Weights of a small image classifier.
Training: 12600 steps, batches of 64.
Rows from block 2, named by matrix and row number. Each number is 128 + 24 x the weight over its row's rms, rounded and kept within 0 to 255. All counts start at 0. After the name is the row's rms in percent of the matrix's.
# proj: attention output (model.blocks.2.attn.proj.weight, 384x384), inputs 192-287
proj.203 103 [152 139 143 173 111 148 146 128 134 131 104 117 136 109 107 130  80 119 137 153 100 122 160 124 154 116 135 131 136 166 111 131 161 166 149 124 151 143 139 135  69 115 108 122  91 135 139  93 119 153 127 143 115 170 142 131 134 136 130 100 135 104  97 110 129 121 175 129 123 143 150 125 134 123 149 108 118 120 165 174 126  97 134  93 130 142 136 119  95 131 135 132 114  99  82 137]
proj.204 101 [138 133 135 112  97 147 110 135 135 116 114 113 136 114 126 116 131  91 114 133 149 118 132 130 141  90 130  82  99 154 126 151 117 113  92 157 117 135 146 116 117 143 185  91 142 142  91 121 104 139 130 105 143 139 148 124 135  91 131 187 131 127 116 112 153 125  94  79 124 116 149 125 125 118 122 135 140 135 128 141 118 128 120 172 114 119 127 160 120 136 160 132 145 155 165 125]
proj.205 096 [123 127 158 133 135 176 144 148 112 148 116 140 124 137 161 126 130 107 120 144 135 120 122 140 142  98 113 152 118 148 104 162 125 130 126 159 130 108 105 108 154 170 134  67 126 141 125 153 164 163 126  98 146 154 147 126 123 133 112 133 124 161 156 110 136  74  95 107 118 120  87 154  96  93 134 153 199  91 117 111 148 133 136 153 112 131 114 139 131 113 112 113 115 124 172 121]
proj.206 105 [127 116 170 116 127 131 157 149 126 101 100 117 127 102 106 181 147 137 137 140 142  86 137 128  86 136 153  95 120 142 125  97 158 137 161 156  98 120 178  92 103 134 169 149 153 175 129  91 126 136 154  90 131 128 119 110 151 111 139 134 148 131 101 148 129 108 139 133 138 131 113 180 128 100 135 111 119 109 123 130 163 111 118 112 168 143 145 116 123 124 142 133 140 175 108  99]
proj.207 100 [ 97 103 102 128 131 127  98 139 121 135 116 142 136 117  97 148 105 152  60 102 111 171 143 122 120 157 164 112 131 124 127 117 139 178 127 143 148 104 166 132 146 103 108  96 107 106 106  89 145 118  94 194 138 162 123 136 133 143 129 165 113 123 151 132 124 122 103 151 134 116 123 131 118 166 173 141 166 131 149  83 151 153  60 145 145 163 136 144 111 134 125  84 108 134 191 132]
proj.208 100 [127 112  91 139 154 139 127 124 111 111 138  95 153 133 114 105 105 145 132 121 157 143  95 125  97 166 156 136  84 117 132 118 151 126 147 159 120 154 115  84 151 125 145 112 118 184 127 100 114 137 123 107 128  70 102 133 181 104  67 128  86 165 124 152 134 111 144 126 148 168 102 121 113  91 138 151 143 118 127 167 120 130 169  93 113 134 148  78 113 138 161 117 122 129 152 110]
proj.209 104 [ 91 157 173 150 135 139 152 153 130  94 143 166 152 118 102 173 133 119 118 155 129 147  97 152 113 112 119 125 107 143 186 130 152 142 122 139 186 161  87 126 122 150 109  93 155  93 125 132  81 155 143  93 138 131 111 138 144 113 158 108 151 116  95 123  93 123 143 154  94  88 120 165  93 124 149 148 119 148 166 111  97 166 166 117 141 141  75 138 126 106 136 140 157 195 125 173]
proj.210 102 [127 136 118 152 126 100 130 118 143 130 129 141  97 169 113 153  90 151 101  95 137 117 124 138  97 117 110 116 169 119 134 121 104 111 137 101 128 124 129 106 130 102 144 131 134 120 145 167  94 156  94 111 123 101 121 147 162 151 153 100 120 143 105 159 131 160 103 152 155 109 169 112 133 178 160 116 132 159 176 118  66 132 140 138 107 119 159 174 113 121 127 157 159 145 169 136]
proj.211 104 [153 140 175 108 124 124 116 117 138 123 145 151 100  91 109 147 137 112 109 118 162  92 135 151 127 128  99 128 158 128 129 143 161 141 139  85 107 125 125 167 117 173 159 115 140 136 151  89  92 146 147 114 123 132 107 120 113 154 149 104 104 138 115 155 133 120 132 138 137 103 103 125 152 131 120 155 114 133 172 142 143 147 164 133 145 142 124 133 104 145 169 125 162 127 145  89]
proj.212 101 [137 112 126  90 135 107 119 118 133 146 183 123 154 133 166 150 135 128 178 130  97 162 137 127 127 128 132 132 127 141 100 103 135 179 143 148  99  98 143 152 120 127 115  91  89 121 120 130 149 111  95 119 130  98  89  96 154 145 137  85  95 136 135 117 115 147 132 147 170 131 134  85 140 162 115 107 129 144 124 138 106 122 161 111 107 151 113 113 160 115 118 166 111  80 155 167]
proj.213 101 [ 86 146 116 130 109 128 125  98 118 137 131  87 116 113 116 155 148 134 159  81 106 158 144 121 152 151 128 120 105  97 117 106 109 122 135 101 143 129 112 136 132  83 155 139 148  96 120 113 154 113 123 137 128 116 137 164 106 156 138 141 131 111 141 127 145 123 124 131 128  93 144  99  96 106 135  90 103 103 118 165 129 135 170 156  88 101  57 137 138 148 124 127 139 138 136 122]
proj.214 105 [153 132 140 125 118 138 132 140 144 128 120 126 117 154 103 140 166 111 112 144 133 100 120 117 100  98 125 125 120  92 169 136 140 142 137 140  89 127 157 139 125 141 134  99 161  91 155 118 155  97 133 128 132 163 107 160 104 118 138 123 153 143 137 155 141 170 114 141 133 108 167  78 115 153 121 155 105 105 140 104 155 168 123 179 173 164 147 142 152 153 116 135 138 132 167 109]
proj.215 094 [104 141 143 145 121 149 112 100 111  94  98 127 131 120 128 118  88  98 129  81 177  91 179 124 134 139  95 131 157 124 108 150 130 124 113 169 138 139 117 137 110 107 149 127 150 139 103 148 125 137 127 157 147 101  96  98 170 139 138 105 152 161 152 139 104 123 154 128 129 103  98 147 114 115 156 124 143 176 115 118 113 122 160 125  97 111 122 107 132  96 110 106 134 129 141 103]
proj.216 099 [122 113 125 114 148 155 120 161 123 127  95 137 172 148 145 128 122 119 173 147 142 156  38 126 116 133 167 156  78 143 161 127 106 114 141 146 155 110  84  83 124 134 142  93 151 117 143 118 139 114 128 133 146 136 125 155 103 136 120 123 115 148 147 126 127 141 133 116 129  97 121 131 129 106 106 131 184 114 138  74 145 135 183 127 113 139 130 129 124 137 135 115 129 119 117 135]
proj.217 101 [119 110 106  99 146 126 126 124  99 123 168 125 104 139 130 129  97 150 132 130 131 112  90 145 172 144 112 110 130 102  64 121 126 116 138  96 120  60 147 101 125 109 108  88 169 133 117 116 147 122 130 108 156 148 117 139 149 116  93 151 148 101  83 112 121 147  77 152 130 112 111 117 130 139 149 125 144 131 128 116 116 145 158 104  97 174 127 114 161  88 118 109 143 128 128 136]
proj.218 103 [132 192 175  90 127 142 162 130 120 118 109  98 105 107 124 164  96 106 103  98 116 180 134 104 140 125 151 169  88 164 155 111 184 116 127 151 122 115 116 125 119 174 117 142 122 119 157 147 111 106 157 100 105 100 113 171 103 142 125 119 140 139 124 152 185  99 152 152 158 121 150 113 141 153 156 111 108 144 101  93 117 136 125  86 147 163 161 142 117  89  87 117 117 147 137 131]
proj.219 095 [107 124 102 126 125 119 138 127 122 116 119 111 129 150 156 129 125 110 205 143 119 154  94 143 125 127  96 101 155  96  90 163 173 116 100  75 131 127 112 114 157 112 154 146 105 151 152 134 118  96 128 109 141 146 136 110 123 101 125 136  79 139 103 120 153 139 142 157 132 122  97 163 164 140 175 148 130 102 128 145 179 101 148 165 126 147 134 119 134  94 121 102 124 137 120 129]
proj.220 098 [146 145 112 130 110 100 121 141 135 110 112 125 131 107 129 123 130 107 119 151 164 108 192 119 131 104 103  82 119  86 131 118 131 138 149 169 100 182 121 150 157  97 165 111 138 153 165 127 142 100 115 137 151 123 125 106 120 121 101 150 164 153 150 144 134 170 159 141 123 124 138 128 125 138 113 123 133 139 152 114 110 127  93 112 133 102 167 110 119 115 133  99 117 137 138 129]
proj.221 102 [127  99  91 125 137 100 139 169 168 138 143 114  77 126 145 117  93 152 131 134 109 158 140 150 125 150 120 118 116 124 127 142 131 123 117  69 154 120 167 122 118 114 147 113 128  99  85 181 116  89  94 120 162 117 109 123 103 142 133 144 101 137 121 137 170 115 178 130 121  94 104 168 124  96 133 131 169 129 140 120 131 141 137 106 140 157 163 129 118 139 117 169 128 126 150 139]
proj.222 097 [139 152 155 127 127 123 112 123 151 127 151 187 127 127 123 145  95  95 117 115 109 104 148 175 149  86 131 126 153 122 156 161 123  81 109 120 104  91  89  82 165  95 133 142 102  95 117 133 123 149 118 130  81  86 157 129 125 102 174 136 150 148  99 120  88 147 155 137 128 109 185  92  73  62 108 109  92 155 171 115 131 118 146 139 176 147 100 137 155 156 164 137 131 118  84 115]
proj.223 098 [150 134 151 114 108 142 141 126 146 123 166 112 120 108  92 148  87 179 145 117 172 122 152 125 119 103 124 153 130 117  96 124 141 155 133 112 152  98 147 112 139 125 111 102 141 109 107 137 105  88 148 152 141 103  93 113  72 126 126 175 136 151 129 175 106 103 103 112 147 115 111 119 115 103 146 105 126 135 132 126 173 133 149 135 111 112 108 113 141 111 127 127 122 144 154 122]
proj.224 097 [ 56 191 146 113 161 105 128 136 136 148  90  97 140  98 171 126 139 117 149 162 152 143 132 131 152 128 137 130 142 163 153 124 106 126 188  98 136 161 102 138  95 155 129 132 110 140 142 124  72 153 145 118 146 114  97 169 167  97 123 116  91 132 125 150  92 139 138 131 113 111 187 143  87 162  94 144 102 138 101 103 119 108 131 138 147 105 156 120 115 129 139 135 153 138 145 110]
proj.225 105 [128 137 118 121  84  74 129  88 122 150 152 144 147 147 100 138 121 121 107 143 132 129 159 121 149 142 110 105 124 101 129 132 145 101 142 113 110 145 139 126 131 168  95 120  85 137 111 139 115 129  97  71 128 122 138 129 120 134 122 148 114 115 127 145  58 112  81 163 100 122 174 110 165 113 145 106 127 117 160 131 134 111 154 119 120  99 134 130 208 127 158  92 150 148 106 172]
proj.226 114 [148 157 126 123  84 128 135 121 102 176 108 116 181 122 165 145 150 111 115 141 175 148 108 138 120 171  92 103 108  81  85 144  85  92 174 169  93 104 137 145 137 139 177 137 126  99 122 144 134 195 113 147 139 119 173 159 112 112 134 173 133 138 170 140 134 158 121  86 122 102 135 125 137 141 143 118 110 126 127 110 106 124 138 100 138  96 105 134 139 159 109 132 109 128 126  98]
proj.227 099 [109 117  97  78 112 150 130 148 128 105 185 186 182 117 124 112 117 115 102 154 112  90 117 150 147 157 130 114 147 167 125 124 120 117 128 124 122 128 143 109 111 181  93 133 114  82 128 111 184 117 140 161 115 128 172 122 115 122 141 124 107 121  87 157 115 145  99 140 129 107 108 120 131  97 129 118 152  94  64 102 104 133 142 109 100  94 133 110 150 122  97  96 114 102 121 118]
proj.228 105 [145 102 100  95 115 105 142 128 137 156 127 168 110 112 138  72 122 167 131 116 154 107 151  94 138 132 102 139 110 131  93 141  98 100 134 137 130 133 154 135 155 107 162 139 101 139  82 151 134 130 135 174 135 136 101 113 114 134 149 166 164 181 186  85 132 142 105 123 119 145 113 120 180 135 142 122 168 123 144 142 137 138  81 154 126  59 130 182 122 156 130 116 132 110 153 163]
proj.229 095 [158 145 121 152 103 151 140 144 106 133 133 129 140 117 121 142 109 106 109 104 138 143 114 118 115 141 171 101 128 118 101 124  93 133 130 107 149  51 137 112 134 105 194 129 116 146  99 132 123 121 159 122 100 152  76 111 132 118 103 133 142  99 115 151 155 131  99  81 160 152 148 135 115 123  66 137 141  95 109 172 124 112 124 109 125  96 130 136 130 130 161 134 115  98 129 115]
proj.230 105 [147 149 124 105 137 114 113 129 178 100 140 154  89 157 128 142 156 106 133 135 142 149 141 132 105 130 137 105 125 125 143 114 129 120 123 135 140 126 130 120 121 103 138 125 168 122  95 136 133 119 112 117 100 131 105 112 158 139 119  71 145 120 121 131 120 116  80 101 120 147 108 123 142 116 118 108 102 110 122 146 101 116 203 138  96  92  91 113 155 121 118 156 119 149 103 124]
proj.231 101 [107 144 165 136 105  88 124 110 137 114 112 100 134 117 113 148 104 151 123 125 143 104 140 100 135 109 121 176 165 142 144 159 190 147  92 127  94 126 135 126 129 131 101 144 187 127  90 119 126 161 147 116 137 123  95 116  99 129 112 130 132 152 112  92 114 120 115 142 168 133 199 100 141 137 148 148 121 135 108 141 132 136 151 141  82 116 113  96 124 109 166 124 120 144 114  95]
proj.232 102 [154 115 130 123 132 128 151 109 123 146  73 111 134 123 128 110 109 145 155 174 129 110 131 117 115  94 105 135 121 172 118 108 113 140 115 123 113 164  83 137 158 131 106 132 128 115 133 118 134 137 150 122 152  94 172 108 145 145 133 129 113 109 146 133 118 129  89 121 136 170 146 143  80 164 115 162 124 147 133 145  99 120 138 148 138 113 103  99 133 145 134  88 105 109 184 102]
proj.233 096 [131 141 109 143 135 139 139 124 169  97 118 134 135  88 128 145 126 125 131 133 101 114 121 138 167 160 165 151 126 124 105 119 137 125 131 131 148 112 106 100  73 164  90 114  81 140 166 132 112 121 106  65 121 127 107 130 156 143 162  86  61 131 117  91  87  70 150 178 107 114 129 106 129 174 147 122 152 132 125 151 131 112 116 148 138 113 150 153  91 138 129 129 130 119 175 131]
proj.234 097 [130  97 135 124 144 142 127 161 123 108 151 171 100 122 144 147  93 117 122 154 120 139 128 110  84 134  99  95 162 145 105 143 154 141 148 113 143 138  98 105 170 124 123 129 167 121 122 100  86  96  81 130 146 115 152 132 175 129 145 140 130 140 118 156 133 123 123 122 117 172  92 160 113 169 119 186 146 104  76 121 145 137 124 152 122 135 104 135 128 143 120 140 111 144  97 114]
proj.235 099 [131 128 149 128 144 142  71 148 148 111 132 134  97 172 137 159 142  70 143 173 116 136  66  94  99  75 122 159 139 116 158 126 120  93 126 126 129 149 110 100 129 157 151 107 129 130 119 130  83 115  99 122 140 130 110 126  99 145 177 148 145 141 132 161 104 120 106 119 125 110 118 139 120 178 153 116 141 150 143 111 120 156 137 101 159 129 138 106 167  68 157 147  92 150 130 116]
proj.236 099 [151 100  77 107 118 156 119 115 151 131 123 120 146 126 124 115 151 127 116 122 154 149 119 130 114 114 149 139 168 130 124 114 123  81 139 126 148 148 147 131 126  90 136 115 134 176 179 106  78  87 119 116 120 105 129 143  98 113 130 134 136 141 128 119 149  87 153  89 170 139 128 142 151 147 174 153 142 134 135 139 128 132 150  80 133 106 160 150 136 176 154  89  73  79 115 140]
proj.237 102 [107 160 112 132 160 112 133  95 138 150 116 104  98 106 156 139 148  62 133 144 132 136 146  91  98 126 131 162 131  97 106 153 119 124  86 133 112  97 132 167 129 185 172 122 138 112  94 126 114 131 127 165 110 153 139 171  83 130 131 121 115  78 123 122 129  91 140 136 162 137 105 146 156 130 125 139  91 142 100 129 157 127 141 119 115 107 107 112 161 118 176 114 131 145 116 126]
proj.238 089 [123 118 137 132  88 123 131 137 163  84 126 135 164 116 113 156 129 140  99 159  72 140 178  89 143 120 114 140 115 123 121 144 120 142 138 111 118 148 131 150 189 120 125 146  96 125  87 101 110  99  91 116 106 149  98 100 171 143  86 120 155 106 133 153 126 121 127 145 145 126 102 143 121 115 162 111 115 156 131  85 146 120 106  62 121 121 112 118 141  87  87 158 149 176 122 167]
proj.239 098 [140 136 106 131 105 147 129  96 146 124 107  83 160 159 106  83 154 126 148 114 120 125 147 142 139 125 106 144 131 132 135 168 104 143 115 168 152 108 133 107 120 135  82  93  92 117 133 147 125 143 143 156 133 165  88 138 111 118 148 140  90 152 162 142 116 182 104 125 119 116 170 114 185  95 117 166 166 117 128 121 120 125 111 118 141  91 109 143 100 144 139 146 148 131  90 136]
proj.240 097 [124 138 126 171 109 125 120 114  97 146  95 138 136  81 134  91  91 123 136 145 127 116 132 161 155 115 142 165 110 126 176 108  97 122 111 129 166  92 136 116 142 136  97 121 106 101 123  99 164 128 126 145 123 113 143 117  82 135 139 203 113  76 127 116 115 122 102 125 126  87  96 123 102 138 108 155 122 169 166  86 116 139 118 131  97 118  93 116 170  82 139  98 140  90 103 152]
proj.241 097 [144  97 120 104 100 121  91 150 121 162 134  92 116 104 123 130 100 101 120 124 119 145 159 110 160 115 126  76  89 101 168 137 131 136 136 118 116 115  80 117 106 118 102 151 148 109 117 109 121  98  85 125 135 154 141 105 181  88 120 129 136 111 128 140 109 138  93 177 105 135 135 148 134 122 127 115 128 119 139 110 107 172 177 159  64 171 110 141 128 111 105 127 125 106 140 133]
proj.242 102 [ 86 143  86 127 179 122 136 128 121  80 142 108  98 174 128 104 159 139 162 122 100 150 104 125  87 153 126 130 134 132  90 148 116  83 127 149 127  84 122 134 125 161 143 131 118 112 142 132 151 122 142 115 132 106 157 138 120  91  81 123 157 117 116 112 145 153  94 108  95 160 129 106 142 139 151 128 116  95 100 121 129 176 151 121 134 144 129  92 147 122 133 129 110 123 152  96]
proj.243 101 [151 129 110 111 153 144 102 137 147 128 116  94 160 151 150 158 153 151 134 118 125 144 146 130 144 130 172 113 127  99 125 152 107 108 135 124 108 119 126 144 122 100 138 120 141 143 172 139 147 161 112 128 145 121 108 145 108 148 146 169 114 159 155 122 101 133 130 127 138 130 116 162 153 117 157 130 117 153 162 127 110 133 100 153 128 138  63 115 136 121 133 139 114 153 130 115]
proj.244 097 [141 125 116  93 114 102 130 126 139 138 167 131 120 126  94  95 124 131 124 145 116 125 136 147 113 133  96 102 160 125  83  88 122 185 146 139 181 179  88 131 114  97 117 100 140 119 148 100 107  83 149  69 149 169 115  98 103  97 139 118 134  81 138 133 124 152 122  80  89 137 122 133 143  91 168 105 130 137 127 137 115 119 125 130 109 127 113 131 152  82 131 151 140 150 153 170]
proj.245 108 [103 161 136 141 154 122 124  86 134  80 141  88 145 162 165 131 102 111 154 146 114 116 127 112 135 137  97 100 137 147 136  98 145 128 134 134 137 149  93 128 120 130 123 156 118 104 151 141 141 131 118 142 200 111 133 138 158 131  89 127 175 131 119 119 149 146 130 106 176 113 131 167 158 128  87 160 202 100 147 118 145 125 161 103 155 172 130 137 142 109  80 168 149 133 119  81]
proj.246 103 [149 167 107 113 123 122 170 134 119 112 145 142 115 129 145 107 114 146 108 160 114 120  90 121 166 118 121 126  84 145 121 147 147 111 143 145 111 116  83 143 121 157  76 112 124 117 157 134 140 138  97 162 113 130 136 116 135  85  72 149 106 139 166 113 124 161 152 117 158 139 122 102  76 138 140 129 121 116 151 132 153 138 125 111 152 161 108 121  74 124 138 113 134 121 125 100]
proj.247 102 [149 150 125 108 133 120 202 136 142 107  73 149 103 135 121 155 153 121 108 138 155 147 118 120  93 174 157 108  99 176 139 118 124 101 162 134 161 137 105 180 135 150 143 128 126 136 145 142 122 137 159 129 151 151 140 117 154 129 112  85 137 129 151 106 117 148 118 104  90 131 131  85 117 133  94 124  78 131 104 144 155 142  87 142 141 121  76 115  87 108 172 112 172  90 133 100]
proj.248 098 [153 134 178  93  92 139 189 158 139  95 153 109 146 162 123 121 148 109 128 118 134 105 138  82 128 154 155 106 101 154 118 162 112  99  65 146 158 112 133 125 146 142 107 128 145  83 173 113 139 136  95 129 135 144  86 115  92 153 163 170 160 137 143 131 127 120  94  99 137 104  85 132 112 135 143 100 185 109 118 100 142 120 138 113 144 101 117 119 143 143 134 149 201  70 124 143]
proj.249 093 [112  55 129 136 123 106 113 153 134 119 156 136 117  91 167 106 153 148 125 181 128 111 153 147 164 126 117 159 131 129  99 133  76 148  94  93 114 110 115 109  97 122 170 197 101 143 124 144  91 130 153 114 106 112 109 154 102 123 128 142 121 174 113 116 166 133 144 114 125 137 118 151 140  88 155 166 159 151 118 130 131  91 136 111  99  96 125 156 167 133 144 127 128  90 125 128]
proj.250 102 [124 140  95 114 120 136 112 103 137 174 119 148 132 146 105 135  67 147 152 101  90 105 133 124 127 103 120 114 141  97  85 122 123 131 125  94  93 114 145  90 138 150 107 104 156 126 143 124 156 133 117 141 143  90 133 125 133 105  96 106 112 118 111 115  93 103  95 140 136 130 115 148 192 154 123 103 164 143  96 133 137 180 135 140 101 116 110 150 145 156 126 147 119 121 109 102]
proj.251 097 [174 141  91 128 146 138 132 104  93 194  95 126 143  96 130 145 141 141  85 116 125 129 116 161 158 169 142 106 153 120 136  83 126 110 132 156 111 153 172 121 127 128 127 108 129 175 147 120 125 135 135 160 149 153 136 118 103 113 115 175 125 183 130  90 143 126 148 136 129 163 107 155  94 103 106 118 135 131 117 121 121 111 122 155  91 131  85  97 141 184 138 114 132 167 166 136]
proj.252 103 [138 172 141 139  95 123 118  98 144 162 134 111 163 162 163 143 114 155 129 119 128 121 120 118  77 127 120 161 142 180 145 105 132 128 151  99 125  83 145  92 116 151 101 115 120 133 171  95 155 116 105 138 156 103 109 139  98 110  98 141 132  87 164 169 144 150 148 172 140 141 129 127 131 128 148 136 115 108 126 129 116 109 114 183 125 149 110 136 129 109 147  87 141  94 184 107]
proj.253 097 [123 129 145 127 120  93 140 160 115 143 146 122 150 139 110 140 103 181 131 119 145 136  95 138 113 166 114 123 113 120 147 119 128 158 147  87 120 128 136 150 155 125 125 149 147  56 117 137 175 125 118 155 141 118 157 134 118 159 170  93 133 104 134 158 124 140 143 134 122 133 141 119 100 125  92 160 135 132 122 151 151 143 113 136 125 103 120 144 111 160 156 145  87  89 131 121]
proj.254 097 [141 104 161 125 159 127 141 140 122 136 136 164 134 111 171  73 149 178 152 171 101 156 140 113 101 125  89 158 142 131 132 126 124 143  84 142  92 111 135 128  80 116 140 131 144 164 100 147 142 144 149 119 125 161 111 156 122 156 144 124  98 136 137  93 101 137 137 205 133 131 154 140 121 105 100 126 138 117 126 162 138 121 174 142 124 174 114 160 140 111 150 136 132 116 103 149]
proj.255 104 [182 130 113  93 138 113 114 114 121 110 151 123 123 107 115 145 159 111 109 136 135 142 139 121 120 108 127 134 148 123 131 157  81 118 138 115  62 105 117 128 152 148 153 107 121 130 126 104 133 128 151 121 106 131 152 100 136  83 157 134 105 140 146 113 143 110 128 116  98 128 144 117 104  79  80  63 110  95 119 139 121 117 145  95 156 146 128 123 124 132 114  90  76  95  76 117]
proj.256 099 [146 130 144  94  90  79 156 147 162 173 136 148 115 107 137 126 194 177  83 125 126 135 106 200 108 127  94 142 141 128 155 125 131 105 145  91 141 108 136 151 145  88 140 119  87 148 185 136 134 102 118 166 115 147 135  73 153 125 148 128  99 146 105 133  91 165 129 108 117 119 118 142  96 101  83 147 153 117  93 131 147 142 163 155 132 136  96 107 125 120 107 117 132 122  94 119]
proj.257 100 [ 91  83 137  80 104  83 144 132 139 122 147 166 102 111 149 141 110 137 136 137 134  98 131 130 115 117 133 138  81 130 109 126 135 129 107 117 100 120 130 121 111 137  79 104 108 119  87 126 156 129 106 158 144 109 144 141 119 140 117  98 138 144 155  87 160  50  98 124 145  99 144 105 139 113 111 145 109  84 159 105 154 176 142 186 152 121 122 164 114 117 140 111 143 153 137 141]
proj.258 096 [130 104 135 118 157 153 133 143 114 134 155 123 172 150 138 153 121 129 160 117 133  87 171  84 137 133  84 140 133 169 155 151 110 145 107 108 101 128 125 111 123 157 111 132 132 126  64 150 126 107 115 165 129 138 101 150  80 131 110 128 110 150 111 101 134 177 129 141 142 165 134 120 107 121 116 157 157 105 138 169 116 131 135 128 104 152 148  79 160 132 149 118 105 122 120 112]
proj.259 098 [ 81 123 104  77 137 150 113  76 140 144 119 110 124 159 132 115 136 129 167 131  97 158 109 105 148 140 100 109 110 152 104 152 119 118 125 142 126 126 107 135  96 103  97 106 151 135 130 132 164 119 150 116 149 116 121 121 149 117 105 144 106 117 146 161 123 139 106 138 105 161 118 142 171 114 134 134 157 154 142 127 110 109 114 139 100 121 136 134  82 138 111 137 161 105 124 124]
proj.260 101 [146 153 154 170 176 121 152  77 103 158 142  79 131  98 112 129  91 152 113 116 161 113 157 112 130 134 120 119 128 117 126 108 136 129 148 152 113 125 119 156 169 150 107 156 146 151 157 119 182 119 145 134 105 163 146  99 115 180 155 124 147 103 170 108 127 120 132 154 121 138 158 109 112 123 120 126 161 135 138  99 154 140 171 170 167 134 129 114 118 141 133  50 109 145 109 110]
proj.261 100 [ 84 153 109 113 141 123 104 148 101 113 138 162 135 123 122  96 128 147 131 165 138 110 115 132 138 105 126 167 153 132  63 103 135 126  75  97 137 127 152 111 132 127 102 122 125 105 141 121  98 132 158  98  75 151 150 128 141 121 144 145 125 138 126 121 118 112 107 166 136 110  88 110 136 148 153 149 102 111 155 113 121 150 153 124 127 123 144 141 107 153 134 145 122 128 108  94]
proj.262 099 [121 121 124 152 178 168 149 141  96 120  99 132 149 119 127 135 153 170 119 140  94 127 112 147 142 138 157 100 134 143 144  86 120 171 136 168  91 127 112 138 108 142 134 130 160 131 153 136 190 161 118 138 130 184 131 152 133 127 102 151 102 105 152 149 146  93 167 113 152 139 101 128 166 145 111 151 152  31 133 125 169 135 113 137 106 120 128  85 146 135 101 153 130  91 144 167]
proj.263 102 [113 153 145 155 139 133  91 134  93 147 142 109 117 144 172 128 108 162 138 118 148 146 200 153 154 134 117 157 119  96 128 129 137 122 150  84 115 106 148 136 117 134 148 150 101 122  98 114 132 128 103 166 136 102  90 102  63 132  78 152 142 129 139 134 117  80  98 114 122 125 117 148 118 124 128 139 164 136 155 127 149 156 138  92 128 113 172 132 122 145 109 128  89 111 157 120]
proj.264 102 [114 154 157 142 168 106 107 133 114 114 134 107  90 140 147 140 124 100 135 155 129 124 124 145 147 123 113 115  90 110 131 134 120 141 141 133 115 139 171 133 122 161 119 141 142 106 144 112 123 161 101 144 145 122 139 152 129 159 146 153 102 131 117 144 106 170 141 116 116 128 125 125  82 137 113 146 117 100 102 178  96 106 124 160 100 103 142 109 169 127 116  76 172 196 134 107]
proj.265 097 [125 109  91 130 160 101 116 146 132 101 128 112 166 107 149 100 102 123 154 132  79 127 137  86 113 128 123 107 104  91 142 165 139  93 108 130 120 136 137 120 140 115 150 125 148 161 143 113 110  94  99 135 157 173 155 108 114  98 125 127 165 106  83 169  90 137 156 182  90 114 156 153 136 130 117 142 110 132 170 123 123 110 114 129 124 117 169 135 155 116 153 138 130 142  42 148]
proj.266 099 [135 137  88 113 165 127  96  99  90 121 170  89 144 113 173 123  97 168 125  79  84 166 144 152 129 103  99 127 163  99  98 138 170 140 159  93 122 120 122 114 140  89 110 112 152 128 125 110 135 128 146  90  98 108 125 154 178 118 138  92 130 142 114 137 116 114  63 137 147 104 104 136 168 145  95 100 151 122 166 110 103 154  91 130 134 126 127 174 146 154 130 134 100 160 135 149]
proj.267 102 [120 127 127 119 116 152 133 133 143 111  96 120 137 107 111 138 160 119 127 115 118  85 168 135 107 157 160 119 118 197 140 134 151 131 104 170 156 113 130 100 102 158 137 126 140 132 142 109 117 138 143  81 126 134 136 129 122 161 119 130 144 126  89 104 142 168 135 134 121 101  81 104 121  85 127 104  90 116 104  81  92  99 112 180 169 154  96 149 125 148  84 123 151 148 112 162]
proj.268 098 [ 98  90 116  78  76 110 121 120  99 107 167 117  92 151 114 118 103 144 134 173 183 137 130 109 134 122 131 114 163 141 121 118 130 118 174 162 144 141  87 108 113 165  93 156 101 143 125 124 149 131 139 117 118 125 163 121 124 139 117 110 109 135 143 124 104 128 130 158 153  95 136 164 103 136 112 136 162  97 106 131 185 131 120 141 130 113  89 136 109 137 170 137 114 145  91  98]
proj.269 094 [125 110  75  93 141 116 129 147 107 122  89 146 143 131 159 183 140 122 151  99 127 155 162 123 116 166 146 107 108 127 151  85 160 100 129 130 108 109 146 118 123 141 102 119 150 131  94 118 126 141 113 121 149 141 119 118 140 109 103 116 124 139 126 187  75 163 164 124 154 133 125 137 187 136  88 124 135 109 148 150 128 154 138 145 150  85  86 105 105 116 168 147  77 154  62 114]
proj.270 098 [148 133 134 123 169 147 103 151 137 129 108 113 142 144 110  80 122 123 165 113 137 114 113 144 119 111 105 138 126 116 130 143 126 131 121 112 122  93 160 124 101 144 127 107 137 137 158 130 154 137 112 153 115 177  92 158 113 121 124 149 145 148 124 149 152 144 160  76 121 162 141 110 114 128 117  84 118 111 123 131 166 142 114 183 159 125 141 125 114 120  98 126 143  77 153 180]
proj.271 097 [118 125 119 102 177 132 108  87  96 149 105  95 148 155  94  75 140 131  94 118 154 114 145 117 141  76 118 132 114 119 161 153 119 121 146 150  94 149  77 140  92  99 133 168 141 107 128 149 118 162 117 123 197 103 137  79 152 118 191 137 159 114 158 119 163  96 163  92 122 104 157 139 106 124 152  95  98 118  99 143 136 118 128 131 127 145  89 126 114 118 149 135 155 142 181 164]
proj.272 093 [128 143 106  89 167 132  79 137 149 160 105 187 145 118 110 154 117 121  98 135 116 133 101 114 140 164 113 143 173 133 120 122 137 123 127 151 160 156 128 117  88 123 133 113 135 144 159 133 136 124 126  93 103 137 125  87 163 111 146 147  94 166 111 131  98  89 166 139 105  86 169 149 185 148 153 144 105 106 114 117 103 164 127 183 127 122 159 168 123 137 128 129 168 105 113 144]
proj.273 099 [131 156 130 146 144  93 161 114 127 113 119 123  77 128 144 115 157 141 160 130 106 119 114 196 142 166  87 122 101 130 147  98 124  92 118 145 111 103 129 103 134 159 132 152 119 103 115 103 172 126 112 127  93 124 124 143 141 128 147 126 148  87  91 121 116 129 144 161 131 134  99 137 145 146 101  86 163 155 159 144  85 145 123 100 124 127 159 145 151 128 116 148 140  98 130 144]
proj.274 101 [139 151 142 137 121 132 141 124 142 127 127 146 111 119 142 157  91 130 135 121 157 131 144 148 152 149 126 108 142 131 157 111  99 126 112 153 117 128  70 138 147 100 152 119 181 173 151 113 129 108 113 151 150 124 142 129  92 104 128 110 151 165 200 130 158 131 140 101 140 142 109 115 114 120 147  97  90 108 156 170 127 141 148 148 163 128 110 145 131 123  58 147 134 112 130 108]